{
  "train_examples": 39062,
  "win_length": 400,
  "cond_dim": 128,
  "num_classes": 12,
  "cond_dropout": 0.1,
  "logit_normal_time": false,
  "fused_qkv": true,
  "layers": 6,
  "width": 192,
  "steps": 20100,
  "batch_size": 64,
  "lr_schedule": "wsd"
}
Rows from block 2 of a small class-conditioned spectrogram flow-matching model, named by matrix and row number. Rows with one number belong to one neuron. Each number is 128 + 24 x the weight over its row's rms, rounded and kept within 0 to 255. All counts start at 0.
After each neuron's rows are labels from the 100 clips, of 14976 (inputs lightly noised), where the neuron reaches its highest value: "top examples" is what is common among them. Only what is clearly more common there than usual is listed. The data: tunes sung on syllables by a formant synthesiser.
# fc1: MLP up (model.blocks.2.mlp.fc1.weight, 768x192), inputs 0-191
# fc2: MLP down (model.blocks.2.mlp.fc2.weight, 192x768, transposed), outputs 0-191

fc1.692 [120 151 132 108 139  84 148 140 111 142 145 151 153 164 119 129 124 155 140 118  80 120 109 173 119 143 139 117 127 123 153 110 165 119 130 109 138 118 109 136 141 121 131 101 165 124 118 110 128 162 108 136  80 137  91 153  88 106 134 114 166 147  93 122 125 139 132  81 128 112 110 139 117 130 158 114 102 154 128  90 116 101 127 153  97  90 141 112 146 118 151 112 138 131 149 121  97 163  93 113 102 109 158 163 136 143 144  99 121 133 120 123 124  73 118 190 121 144 143 142 136 120 121 137 141 106 153  89 143  92 133  73 168 120 105 143 130 136 143 100  98 120 140 126 137 122 176 148  81 161  72 111 104  97 112 128 127 196 128 137  68 124 131  89  89 125 165 100 145 150 136 153 123 114 114 145 127 149  81 128 136 127 140 141 141 140 106 168 136  80 188 118]
fc2.692 [133  84 131 131 124  78 114 127 117 100  95 103 145 101 120 154 112 114 116 122 132 145 144 175 121 149 132 147 159 123 116 194 158 120 136 116 130 108 126 101 137 126 137 153  70  99 134 183 116 153 161 114 108 107 146 109 159 104 145 141  99 143 147 146 123 164 135  92 113 109 119 114 146 134 154 149 134 132 119 105 145 141 130 114 115 154 119 134  93 158 170 119 111 112 114 130 118  69 140 153 116 111 163  88 116 125 127 145 111 113 114 140 134 106 150 154 134 127 114 120 133 141 107 136 123 127  98  96 108 162 105  92  97  95 133 166  95 134 121 144 142  94 118 133 159 138 144 113 138 155  62 156 113 120 121 141 146  72 119 172 184 171 130 137 150 126  72 144 130  88 130 107 114 122  93 180 147 143 162  97 110 142 151 171 108 142 123 183 134 139 103 131]
top examples: mains hum

fc1.80 [143 156  76 106 130 109 146 141 156 157 119 121 109 115 111 118 106 143  82 167 144 107 122 135 124 176 116 110 132 113 129  98 202 146 124 129 110 110 109 132 121 119 135 156 146 132  82 144  91 101  80 131 123 146 100 132 127  99 110 156 119 146 109 145  96  91 161 115 145 116 135 105  93 138 122 159 133 107 141 119 106  98 150 116 114 161 146 130 134 165 118 115 145 135  74 176 136 141  95 162 159 129 143 142 121  88 158 162 120 103 112 130 152 138 103 152 105 148 161 188 140 115 115 114  79 157 136 115 112 147 124 140 138 153 125 132 123 136 136  91 154 146 110 154 157 106 121 137 106 104 148 130 157 116 138  85 115 122 144 134  91  55  98 169 178 108 129 148 127  99 120 113 143 110 127 180 124 151 125 182 110 127 112 105 127 169 109 125 131 124 151 107]
fc2.80 [136 160  84  88 149 105 117 142 118 126 137 102 143 105 123 128 161 153  84  73 100 135 130  70 132 158 120 153 172 106 132 113  71 128 113 140 117 182 134 159 117 119 108 133 147 120 146 133 113 187  95 145 146 121 112 138 121 151 137 133  79 138 136 136 107 154 139 120 141 139 136 133 114 134 145 149 121 124 109 124 127  84 116 126 131 131 126 117 199 163 169 137 130 122  82  97 113 134 104 144 106 148 116 148 112 133 109 144 117 118 140 115 139 131 119 137  99 120 134 119 116 164 128 121 135 117 142 118 108 121  69 151 147 135 143 129 126 126 117  84 191 112 131 144  45 140 117 107 159 136 121 122  94  78  95 133 104  97 118 130 119 164 142 181 146 149 111 126 132 119 121 132 131 130 160  86 164 126 113  81  83 105 152 116 116 159 142 112 144  99 129 161]
top examples: consonant: /ʃ/; clipping

fc1.94 [141 140 172 108 118 131 103 116 129  89 139  97 150 137 146 138 172 143 142 152 180 139 149 119 186 111 119 154  83  37 145 114 110 156  74 118 158 118 108 100 148 141 107 126 132 123 145 107 128 126 133  92 172 113 161 126 122 151 106 137  88 142 130 137  84 159 141 143 139 115 148 144 163 127 126 137 132 147 110 126 124  94 142 140 128 146 110 142 110 111  88 140  89 126 135 143 123 143 205 127 138 154 138 141 117 105 176 130 159 160 139 131 138 128 136 124 151 147 124 110 135 142 129 144  99 168 151 145 154 130 118 129 159 140 151 139 134 107 135 115 167 117 138 156 146 133 107 174 146 139 121 147 147 161 171  64 138 117 141 142 157 128 134 148 145 151 143 105 147 165 138 156 122 170 122 142 117 108 153 119 124 117 132 164 155  80 149 129 142  66 105 137]
fc2.94 [130  76 116 136 119 118 110 125 126 145 138 143 134 112 131 132 118 127 163 141 157 106 128 119 140 122 115 127  71 118 132 104 137 136 164  87 182  26 138 133 158 108 127 133 110 149 137 144 108 127 132 149 150 137 146 124 120 123 147 125 120 119 124 125 130 107 116 125 102 122 177  55 140 127 134 121 138  97 153 137 102 130 148 105 104 169 136 117 115 103 102 122 111 121 102  98 115 102 101 169 117 146 136  91 104 145 122 155 108 142 129 127 115 103 121 159 133 129 128 122 134 162 148 123  87 142 129 139 157 188 134  98 145 170 149 152 147 133 156 154 158 156 131 101  87 143 119 195  69 153 149 122 133 102 176  95 131 121 114 165 109 126 133 164 141 138 143 129 154 130 133 155 121 119  86 118 161  98 159 145 188 123 106 148 141 106 109 141 130 142  85 142]
top examples: white noise; vowel: /æ/

fc1.59 [134 126 139 113 162 136 160 107 132 137 106 135 122  99 162 146 146 143 111 127 107 115 153 154  91 125 165 144 115 123 124  91 168 112 135 121 140 142 133 116 111  71  95 120 163 120 123 156 120 135  97 128 149 131 105 142 125 159 137 141 136  79  82 117 141  91 112  80 169 138 134 111 109 159  66 132 100 104 117 127 139 105 151 144 109 137 149  98 140 136 137  78 149 152 114 123 105 123 102 128 150 123 106 155 149 158 146 107 127  97  78 154 192 147 151 133  94 103 104 102 127 142 136 170 111 130 103 174 132 132 131 149  90 139 159 139 120 127 152 108 137  85 148 113 113 118 172 135 125 123  91 123 150 110 183 112 109 106  86 126 109 139 134 126 156  77 131  69 162 144 103 106 130  78 138 100 121 163 131 152 126 125 152 121 128 153 157 158  95 137 103 136]
fc2.59 [147 142 157 121 152 131 111  91 128 131 103 139 130 104  78 151 132 111 132 123 154 129 168 149 168 140 148  99  99 134 138  89 107 138 135 164 109 155 154 130 154  75 134 131 172 123 125 139 121 178 106 113 146 123 102 134 132  96 129 148 131  96 137 107 114 154 145 144 114 113 142 125 136 159 181 139  99 106 155 131 128 112  91 143 147 139 156  96 118 128 112 178 110 154 136 125 135 116 106 132  98 176 142 161 133 126  80 111 123 110 172 166 184 102 162 111  83 144 133 137 139 132 111 183 143 161  99  76 115 131 137 111  96 131  82 110 135 138  96 125 130 161 116 117 144 143 127 149 119 132 154 103 102 121 101 135 159 102 190 142 112 133 105 144 141 156 124  65 166 135 139 153 142 162 134 117 143 156 116  82 103 131  98 119 147 124 107  94 106 117  99 128]
top examples: white noise; pink noise

fc1.282 [144 144  79 107 120  83 118 141  71 185 129 143 136 159 127 115 103 119 181 127 104 132 120 151 133 164 117  76 115 123  98 150 131 105 150  97 103 111 135 101 127 129 130 121 109  92 109 135  95 159 143  77 134 141 147 109 158 108 120 138 145 123 117 129 142 145  98  98 156 129 115 123  94 126 165 155 126 169  96 140 143 139 148 113 110 123 100 138  81 102 125 148 104 117  99 166  91 160 155 132 118 192 127 145 130 108 144 113 146 113 160 144 106 111  86 136 164 135  94 175 170 128 129 130  82  98 131 133  92 121 149 152 101 152 145 151 128 129 119 112 160 129  75 117 135 156 126 203 109 153 130 137 131 106 163 136 129 131 115 153 125 123 144 125 121 159 142 132  98 124 130 132 115 166 142 140 125 130 128 126 165  71 113 172 158 141 111 121 112 121 107 108]
fc2.282 [170 130 131 174 127 122 162 132 188  94 123  91 135 166 124 111 137 109 183 147 140  94 108 142 132 145  99 173 103 144  92 169 158 119 113 161 151 173 151 140 106 135 117 124 126 147 141 129 155 156 158 113  87 123 169 123 123 167 160 137 128 132 116 100 127  85 108 140 123 113 159 126 119 122  92 136 139 154 168 123 143 131 111 119 125 147  80 113 128  75 154 107 121  95  89 115 166 141 167 155 125 128  91 129 134 182 119 107 135 150  85 143  84 116  92 112 161 111  98 140  78 128  98 114 140 121 139 135 143 156  96 114 106 142 129 142 135 142 154 131 169 128 172 134 128 117 138 107 164 108 139  96 141 102 144 110 137 117 129 111 123 126  90 134 118  82 111 115  93 143 120 137 122  84 148 121 113 127 103 125 139 146 169 111 140  87 170 132 100 142 112 130]
top examples: mains hum; consonant: /d/; consonant: /t/

fc1.140 [137 123 189 132 130 117  98 139 117  95 130 151 158 129 130 121 127 130 165 123 180 138 116  87 136 133 103 122 139  30 117 122 125 151 128  79 181 157 153 146 141 136 129 110 126 129 147  85 123 140 129 117 191 150 136 155 120 112 118 134 101 107 133  96  94 162 124 136  90 123 144 140 124 132 131 150 123 130 122 141 132  96 129 135 116 131 121 120 107 140 113 137  93 112 100 121 110 134 166 140 130 111 131 155 150 128 138 127 142 143 144 152 115 117 158 137 125 100 155 129 116 145 118 103 136 155 112 159 173 120 145 132 126 137 121 132  93 106 131 115 119 131 126  93 106 157 106 148 154 151 132 136 101 164 131  14 147 118  88 151 148 145 126 129 127 128  97 108 131 134  97 186 148 154 158  76  71 139  94 103 122 122 118 162  91 125 120 122 147  99 107 142]
fc2.140 [ 86 116 104 156 131 119 116 119 117 128 120 151 140 123 115 131 110 114 172 124 162 118 125  85 120 153 110 108 128 139 123  59 155 120 126  74 131  59 113 165 134 106 122 132 143 158 150 148 131  97 119 175 145 117 153 133 104 145 143 141 158 139  94 107 131 129  99 118 148 149 118  26  77 112 137 128 147 117 124 132 131 107 115 108 126 137 129 110 145 132 101 124 134 115 119  95 126 118 126 150 159  75  80 119 130 165  71 126 146 127 130 147 121 147 125 155 128 123 112 122 129 202 101 135 129 126 125 172 117 135 135 128 140 167 128 164 138  98 165 155 110 158 128 110 125 119 135 150  94 142 125 125 139  70 118 106 123 121 132 120 104 171 136 184 135 121 116 100 151 106 126 166 147 116  92 157 163 131 114 102 167 150 127 133 108 113 111 113 148 121 110 139]
top examples: white noise; vowel: /i/; pink noise

fc1.125 [117 126 125 124 125 118 119 165 147 136 151 146 104 141 120 103 105 137  99 149 121 123 139 120 106 157  91 160 121 134 150 120 134 109 104 115 180 120 104 175 133 119 136 136 117  96 125 160 115 129 118 122 149 168 170 144 113 114 136 152 120 104 117 126 137 111 172  99 119 175 104 173 147 121 143 121  92 118 125 131 117 121 122 111 151 119 136 139 155 104 146 171 154 155  83 174  94  90 108 144 133 124 148  80 134 108 125 125 128 143 126 130 129 100 117 126 106 106 103  97 130 144  93 137 153 124  67 170 134 126 113 105 129 135 137 116 131 118 119 143 121 159 120 102 126 186 180 135 102 123 100 134  74 129 142 122 116 192 100 159  83  98  89  93 106 140 100 108 147 115  95 153 111  97  66 140 108 143 114 128 131 134 120 183  83 151 163 100 130 106 169 106]
fc2.125 [116 127 115 130 138 145 131 106 145 140  56 148  92 113 114 150 125 116 122 137 130 119 118 122 110 134 174 177 104 118 101 125 123 109 110 135 114 132 129 150 175  88 176 114 145  96 122 101 126 121 169 115 113 161  68 114 182 115 108  77 143 156 110 116 132 132  92 122 162 153 155 102 113 124 144 156 147 161 129 136 118 135 147 107 109 169 108  98 111 127 141 166 168 114 128 134 100 176 103 139 140 142 128 155 128 120 117 115 135  84 104 145 121 110 172 142 128 108 170 126 111 114 111 104 176 146 169 150 100 110 138  77 100 107 138 130 134 106 120 130 123 137 119 103 125 170 156 118 135 133 144 149 134 131 110 126 144  88 125 167 166 118  78 103 130 112 144 176  96 111 130 137 160 113 144 107  90 100 110 140 139 124 122 157 161 140 170  85 166 114 104 120]
top examples: the note D#; first note: D#

fc1.571 [118 133 106 136  92 107 164  84  87 137  85 128 104 116 134 158 123 119  99 133 113 129  89 132 126 162 125  79 139 132 125 166 117 116  78  79 175 174 131 135 162 105 106 141 134 158 139 122 129 163 139  96 105 108 122 114  84  56 138 128 122 121 113 107 160 120 109 121 113 122 114 118 122 144 137 110 137 122 137 105  91  93 166 130 140 125 166 134 139 120 115  93 122 131 113 122  80  79  92 115 101 138 141 170 133 130 146 127 130 160 135 145 108  77 111 133 148 149 143 110 114 168 119 162 113  75 129 101 125 125 178 140 109 148 109 104  80 113 150 114 120 155 121 116 126 133 172 136  96 126 121 132  97 129 111  91  81 138 159 166  96 116 136 144 136 104 123 110 135  89  87  97 139 149 150 119  95 166 123 128 120 138 144 121  80 158 157 119 126 125 131 113]
fc2.571 [115 117 130 135 188 125 141 163  62 113 168 136 126 153 117  95 125 125 125 152 134 134 131 140 123 117 123  88 143 116  93 101 134 120 111 139 144 114  99 132 173 147 105 103  90 140 167  93 136 149 134 121 116  83 133 144 160  62 154 135  98 144 116 137 107 138 133 157 135 129 153 134 101 113 143 150 107 125 161 122 145 120 193 106 126 120  68 101 135 135 137  91 108 155 134 111  89 144 141  96 120 153 139 106 181 135 145 114 131  90 136 106 152 127 124 141 111 141 102 139 124 125 127  87  87 122  93  91 116 100 103 133 108 105 153 120 163  92 142  99 110 160 120 112 108 133  69 114 130 131 151 143 100 165 108 130  86 142 154 161 137 134 161 120  93  88 141 169 120 149  80 163 128 143 108 131 147 120 116 119 105 124 165 127 137 125 161 100  88 125 117 119]
top examples: white noise; rumble; pink noise

fc1.367 [135 121 130 126 131 130 129 158 126 109 142 143 116 140 126 109 113 145  93  83  85 123 163 109  97 126 158 103 102 170 134 125 147 138 115 104 122 157 179  81 139 122 106 151 138 133 110 111  73 149  91 154 107 104 146  69 138 101 140 115 132  96 122 142 119  90 152 110 113 131 104 116 136  67 154 106 158 127 161 144 136 143 174 103  98 124 136 137 150 118 130 161 143 151 120 140 167 138  48  68 159 145 103 127 118 112 154  86 117 123 117 148 111  85 145 124 121 165 148 125 110 139 114 116 162 138  76  87 170 129 139 115 102 142 126 111  99 143 134 136 117 143 143 145 116 127 137 152  96 115 137 110  98 130 145  94 126 150 131 145 133 170 119 131 107 143 157 140 155 122 119  91 118 109 152 141 130 125 158 125 152 160 101 112 180 152 128 105  71 141 120  98]
fc2.367 [105 135 130 128  97 111 110 116 126 141  88 127 105  79 128 124 133  95 141  83  72 114 101 130 118  86  97 103 122 133 132 140 138 129 117 125 138 150 123 113 123 122 103 107 102 146  98 138 136 127 162 149 134  94 100 197 107 112 111 130 140 184 145 101 127 110  81 115 119 138  87 135 106 169 150 141 135 121 158 140 152  93 174 144 104 143 133 132 114 134 134 154 139  98 157 119 175 103 179 175 162 143 121 144 136 129 129 173 126 104  99  92 150 119 106 124 130 166  89 118 109 118 129 158 185 122 159  90 172 115 111 107 153 124 141 119 158 149 149 118 128 168 154 135 145 147 133 152 151 121 136 141 114 132 130 127 123 108 139 146 112 128 143 104 110 128  73 118 125 110 134 126 163 140 117 146 136 115  92 141 135 127 122 122  58 123 117  91 197 148 151  92]
top examples: consonant: /ʃ/

fc1.190 [156 138 122 104 146 155 143 148 136 108  92 136 147 147 131 141 123 161 120 125  87 126 104 141  93 152  95 123 125 100 105 139 130 116 119  91 136  86 174 138 121 141 120 115 113  97 123  77 122 168 106 147 145 146 107 145 102 141 157 164 142 134 109 132 134 140 134 108  95 101 112  99 143 131 139 105 143 159 125 139  97 114 109 122  88 125 172 116 144  87 144 101 125 120  74 182 126  74  96 110 126 139 161 136 137 149 141  77  85 106 124 124  94  91  95 159 119 165 121  77  97 157 107 113 164 121 130 172 102 136 141 118 130 139 102 135 115 152 149 114 101 117 112 104 111 146 161 155  88 132 128 117 113 117 130 119 142 185 168 146  97 105 171 120 108  98 125 155 133 116 117 143 127  91 113 105 127 179  85 167 160 140 124 132 108 156 122 119 136 134 145  81]
fc2.190 [ 77 105 146 153 121  76 139 119 135 148 133 149 149 127 144 125  96  90 150 139 135 131 134  98  94 118 161 123 126 165 144 151 125 141 111 119 105 137 136 122 158 105 154 186 152  77 128 158 176 118 185 124 111 134 159 123 151 157 134  99 110 108 106  89 116 140 116 127 115 106 129 104 120 127 125 119 112 107 172 151 130  69 129  99 114 138 101 145 131 187 136  71 138 121 104 135 103 165 116 159 139 140 135 101 136  87 127 149  81 167 104 123 173 161 123 147 126 161 171 116  83 132 126 146 163 103  74 169 119 118 128 132 130 148 123 157 129 133 162 137 126  98 133 139 143 140 144 176 175 153 126 144 128 115 125 128 146 110 145 143 109 110 164 115 110  91 148 100 113 119 115 102 148  94 121 129 132 118 130 142 108 123 137 110 153 140 111  60 109 136 127 115]
top examples: white noise

fc1.496 [129 117  89 142 130 122 102 119 118  91 122 106 125 115 108 154 129 154 100 109 180 141 129 141 148 152 153 115 158 145 156  95 166  89 109  95 200 134 139 122 151 109 108 140  97 127 122 171 105 151 105  93 166 168 130 155 108 101 121 123 125 116  63 140 137 159  49 150 135 109 168 166 116 163 119 157 109 137 144 158 101 135 133 128 139 159 172  93 121 168 112 128 114 140 104 127 124 106 130 108  99 166 157 143 131 100 162 123 173 149 116 130 151 100 127 136 117  90  97 150 147 132 153  96 157 138 124 163 151 124  95 108 144  74 100 127 132 144 112 124  94 128 102 154 131 131 108 154 129 156 124 143 120 143 191 120 123 104 121 141 106 134 133 148 180 113 143 124 153 148 117 170 147 136 160 142 140 131 114 131 138 114 120 119 132 147  91 120 132 116 128 104]
fc2.496 [143 152 140 145 107 147 140 132 126  92 111 104 146 135 154 129 159 104 133 130 148 144 137 109 125 147 128 114 149 146 124 125 103 164  93 164 101 164 114 103 129 142 162 145 109 140 120 129 121 138 135 176 140 134 139 135 117 101 115  91 141 109 124 119 152  74 105 132 126 144 137 160 183 144 130 119 158 166 176 137 134 146 137 134 152 162 172 140 135 132 139 118 171 134 157 132 108 123 101  85 131 108 123  88 115 146 110 129  68 136 112 137 103 161 141 128  89 147 110 158 162 114 144 139 127 158  98  96 156 111 128 165 152 102 126 130 179 150 143 152 198 148 127 138 152 119 101 137 140 131 115 119 111 132  44 112 129 130  93 106 145  77 128  81 100 119 136 123 162 129  95 132 165 136 145 105 114 103 131 117 145  83 136  85 152 107 135  85 169 104 142 113]
top examples: consonant: /ʃ/; vowel: /æ/

fc1.430 [157 112  98 126 175  94 127 115 135 132 115 102 117 114 118 112 148 183 116 139 121 145 149 136 138 171 106 101 134 133 140 155 172 109 120 103 145 121 120 167 155 109 131 180 158  97 136 177 121 114  99 160 116 129 128 168 156 116 135 147 118 137  83 121 115 139 105 111 125 158 137 160 116 116 154 152 102 166 145 109 130 110 166 115 123 164 144  67 151 123 132 134 137 122  81 143 139 121 111 157 147 128 158 122 115 127 168 157 169 122 114 131 172 137  80 186 102 126  87 127 154 108 102 107 110 136 184 103 161 131 103 128 126  99  81 137 151 124  99 119 117 119 130 118 172  84  91 110 114 152 136 144 166 121 121 129 129 107 159 123 106 119 119 143 164  86 121 101 118  95 145 125 123 147 131 171 105 145 131 190 112 141 120 108 135 108 112  90 114 114 120 113]
fc2.430 [128 123 132  96 173 135 144 136 140 143  98  81 162 131 126 111 130 161 139  84 152 107 143 152 124  91 101 129 168 122 142 127  83 146 127 123 141 144 102 122 104 134 152 143 154 181 148 143 104 136 115 178 141 115 138 168 157 148 132 139 175 137 144 102 102 109  81 158 113 107 182 126 140  99 106 145 122 160 123 148 163 120  97  94 149 177 145  63 156 130 163 146 132 120  93 122 133 118 122 150 122 153 119 120 104 156  98 131  92 131 138 128 145 126 103 129 110 128  79  88 107 146 147 135 150 109 155 179 107 104 121 142 127 103 166 131 155 106 166 112 160 154 137 147 104 162 116 167 151 120 137 116 100  76 114  98 125 108  97 121 106 114 132 135 186 161 124 106 117 111 101 148 125 102 112 127 117 115 137  89 115 104 133 134 135 131 140 162 137 112  98  94]
top examples: consonant: /ʃ/; consonant: /b/

fc1.493 [141 129 151 189 121  98 111 117 151 182 147 148 114 150 157 155 138 136 129  80 129 154 120 160 139 141 150 136 108 139 151 124  81 124 115  99 143  83 174 133 124 129 101 131 123 134 119 117 131 151 147 146 116 137 143 126 116 118 134 169 140 124 129 127 120 126 112 109 161 147 137 151 140 132 138 133 125 100 149 138 108 157 130 159 124 141 152 108 203 106 124 123 149 117 168  50 147 119 159 135 132  81 168 165 170 128 163 141  92 143 113 111 126 128 110 136 164 144 140 100 133 143 161 171 118 166  90 130 139 149  52 138 150  98 113 131 110 132 117 107  58 139 114  95  89 126 144 117  96 112 129 120  94 155 107  92 123 175 132 123 134 136 114 127 160 134 121 140 117 141 123 117 121 137 132 111 109 116 116 110 125 169 130  98 157  68  99 115 104 136 129 139]
fc2.493 [124 131 106 171 141 130 142 117 114 176 133 138 146 101 108 134 110 185 174 150 112  91 113 173 106 114 114 164 108 116 139  88 151 135 104 107  83 167  82  98 138 105 153 142 136 143 134 123 105 123 150 131 128 115 141 127 126 146 125 146 128 122  88 139 129 109  90 132 114 106  90 140 120 155 122 124 127  97 119 114 135 124 125 123 114 179 141 112  99 138 117 139 116 101 123 175 101  98 125 153 118 138  73 152 172 157 139 170 129 129 154 109 147 103 121 137 122 104 112 104 139 124 125 150 111 125 139 151 124  73 190 130 128  72 162 142 122 105 151 135  76 113 147  96 165 146  86 139 167 122 120  92 159 136 137  98 107 120 124 152 117 124 134 136 165 129 115 144 133 130 143 183 113 101 110 157 101 135 118 136 131  95 144 175 144 103 182 151  92  93 150 129]
top examples: consonant: /ʃ/; consonant: /t/

fc1.596 [ 93 131 131 104 114 135 132 141 126  89 109 129 137 139 120 125 148 151 115  83 227 118 149 134 128 128 100 141 132 167 111  95 126 123  94 122 186 139 114 164 145 132 134 117 148 110 150 114  95 158 108 122 253 119 132 138 143 118 118 137 126 130 174  88 120 109 150 127  93 102 128 143 125 112 128 134 142 128 112 109 122 122 144 112 108 133 128 109  41 103 143 154  98 152  88 163 106 143 145 125 140 111 144 103  99 123 145 127 128 124 134 151 107 116 134 114 102 128 151  94 135 129 142 130  90 120 134 145 116 113 151  92 146 125 129 125 129 137 120 119 120 114 119 139 153 152 126 139 156 121 108 133 134 216 157 117 109 120 111 154 123 105 130 111 139 131 107 135  93 115 118 172 143 156 166 101 125 117 107 129 107 146 122 154 120 111 125 120 115 135  75 105]
fc2.596 [136 125  93 114  88 128 134 139 128  91 124 106 131 133 125 117 146 110 130 155  46 145 146 166 137 127  81 125 135 131 123 115 137 152 141 118  80 173 130 150 144 120 143 136 127 133 162 110 121  88 118 183  50 139 132 118 131 137 128 118  95 129 197  82 129 123 131 126 155 155 123 127 149 135 134 142 138 125 151 135 103 126 143 127 124 139 125 131 247 126 115 119 152 116 124 126 116 117 143 157 120 154 132 123  76 142  78 117 130 122 118 112 117 119 156 127 108 122 162 127 128 146 118 122 100 134 111 128 148 129 131 103 140  95 115 123 142 126 124 182 125 141 127 103  86 117 112 162 122 138 128 105 117 209  85 138 152 138 136 157 109 130 130 138 123 149 135 133 138 131 126 164 132 128  58 148 152 116 116  92 137 157 129 118 137 112 122 108 140 118 104 160]
top examples: consonant: /ʃ/; thin (high-pass); mains hum

fc1.550 [141 141  94 175 108 107  97 115 139 152 145 124 100 162 131 127 140 131 123 118 103  82 124 146 110 166 129 124 123 157 146 127 163  73 118 133 130 114 169 130  92 152 150 143 123 122 100 114 124 127 163  85  91 141 108 112 139 101 104 122 207 110 142 160 115 142 132 124 144 116 123 114 105 150 135 122 135 139 140 123 137 161 121 114 109 145 118 136  99 139 185 117 127 100 139 139 118 136  56 132 116 149  99 144 101  83 105 141 121 114 121  98 121 107 132 160  97 131 152 155 108 139  87 127  50 128  98 105 116 153 129 122 143  66 131 134 131 134 123 116 146 127 129 119  80 127 161 110 149 148 132 130 132 129 151  92 133 110 153 123 123 138 121 134 106 142 165 126 135 112 199 143 121  96  75 155 167 105 102 147 127 100 109 137 143 149 114 145 145 175 173 100]
fc2.550 [127 102  93 141 144 133 125 153 120 200 114 166 125 138 125 129  98 133 144 100 150 115 136 125 131 135 123 138  96 171 125 154 153 140 143 115 117 145  97 148 165 103 132 134 134 128 143 116 132 146 115 135 128  94 134 122 120 131 148 120 221 138 125 127  75 139 117 136 139 138 160 108 144 135 124 124 129 135 133 136  88 162 125 124 124 154 123 107 158 141 148 127 107 115 130  97 123  75  76 168 120 153 127 108 129 138 146 138 138 126 127 152 149 170 144  96 121 120 135 171 104 132 120 122  97 101 107 147 154 125 109 105 159  84 147 153 137  73 151 132 136 100 139  74 166 141 118 157 171 157 158 147 136 127 128 228 123 140 132 136  78 141 126 122 127 128 129 120 132 107 154 172 131 150 140 106 108 130 121 106 164 167 162 126 134 163 144 138 159 146 154  81]
top examples: the note D#; vowel: /i/; first note: D#; mains hum

fc1.629 [134 143 109  69 128  64 116 134 131 153  99 136 130 119 138 134  72 143 169 109 106 115 132 103 153 170 128 131 117 113 108 178 135 104 144 110  95  90 124 113 131 117 148 126 121 111 147 117 151 111 157  75 139 144 150  98 143 146 132 128 123 106 164 144 128 142 119 121 138 120  97 112 110 133 153  98 129 154 118 135 115  92 126 135 102  99 118 140 121 111 118 147  95  83  84 170  91 155 158 132  95 179 127 147  90 156 146 108 150 131 122 173 129  99 120 153 141 106 129 111 152 191 148 128 101 100 132 127 101 108 173  96  93 173 169 138 100 113 144 116 175 125 140 120 160 131 117 181 137 161 116 103 114 114 154 128 149  98 113 144 151 131 137 127 101 153 126 110 128 121 149 128 109 110 107 136 135 103 131 111 163 100 156 167 158 136 149 134 159 133  82  87]
fc2.629 [129 105 134 184 138 103 122 123 140 118 137 118 145 154 112 114 107  97 137 154 143 151 113 149 180 155 110 115  94 151 119 138 166  94 139 108 154 158 120 172 139 155 118 109 135 110 107  74 196 169 141 106 138 139 148  98 141 130 166 122 140 128 158 111 101 128 163 106 144 143 146 112  88 126 122 107 147 110 152 125 147 141 153 132 116 111 117 129 106  74 133 140 101  90 111 107 164 156 132 160 132 155 109 117 148 153 133  98 140 141 114 173  92 125 168 115 166 118 178 159 148 116 101 141 122 115 125 116 164 191 113  85 121 104  75 119  78 122 119 169 145 127 100 128 113 136  83 169 161 141 163 158 161 127 164 129 125 134 150 123 137 154 116 148  83 102 123 107 116 117  97 132 119 152 123 106 134  99 122 143 125 123 139 151 117 102  91 142 141 124 122 117]
top examples: consonant: /ʃ/; vowel: /u/; vowel: /o/

fc1.673 [ 68 137  77 108 127  89 152  97 163 111 117 160 116 149 116 130 145 136 131 136 105 120 135 138 123 168 183 110 134 131 106 125 132  97 106  75 149 152 146 115 133 120 118 128 118 148 132 125 143 150 121 167 106 162 129 145 127 134 107 139 163 120  92 110 133  97 124  76 118  91  86 126 124  97 156 166 144 124 128 120 137  90 154 106 146  83 114 116 117 117 123 147 151 136 105 122 119 139  71 146 124 128 123  99 123 158 140 115  71 135 127 140 157 121 140 143 137 121 125 115 163 163 149 133 163 105 123 129 130 120 159 140 120 134  86 106 115 103 148 119 115 128 122 127 116 147 149 144  69 143 127 113 130 136 129  93 101 225 157 140 139 118 168 133 138 168 115 153 173 101 112  78 138 111 142 101 118 150 109 135 143 119 151 104  66 168 136 119 113 138 119  99]
fc2.673 [166 111 144 137 148 126 130 167 160 154 153  98 130 120 112 136 130 130 121 137  93 132 109 120 123 142  92 118 148 124 118 161 125  77 121 121 120 157 151 149 142 142 101  99 130 120 129 146 106 112 163 152 107 135 142  86  95 116  99 149 116 133 131 142 138 111 127 115 138  90 139 104 112 158 149 110 127 141 110 125 114 124 145 104 145 179 106 141 146 135 154 128 130 139 135 108 127 130 195  75 125 154 106 162 142 134 140 120  88 103 127 118  64 105 116  97 150 128 144 124 169 114 158 152 160 103 126 125 109 142 137 135 128 122  83 101 120 101 142 133 120 115  88 140 114 145 139  84 169  98 163 163 116 120 131 154 111  43 174 115  92 113 189 123 143 173 162  74  86 149 132 179  95 117 118 132 153 148 127 138 104 146 160 149 155 148 130 124 143 144 141 131]
top examples: white noise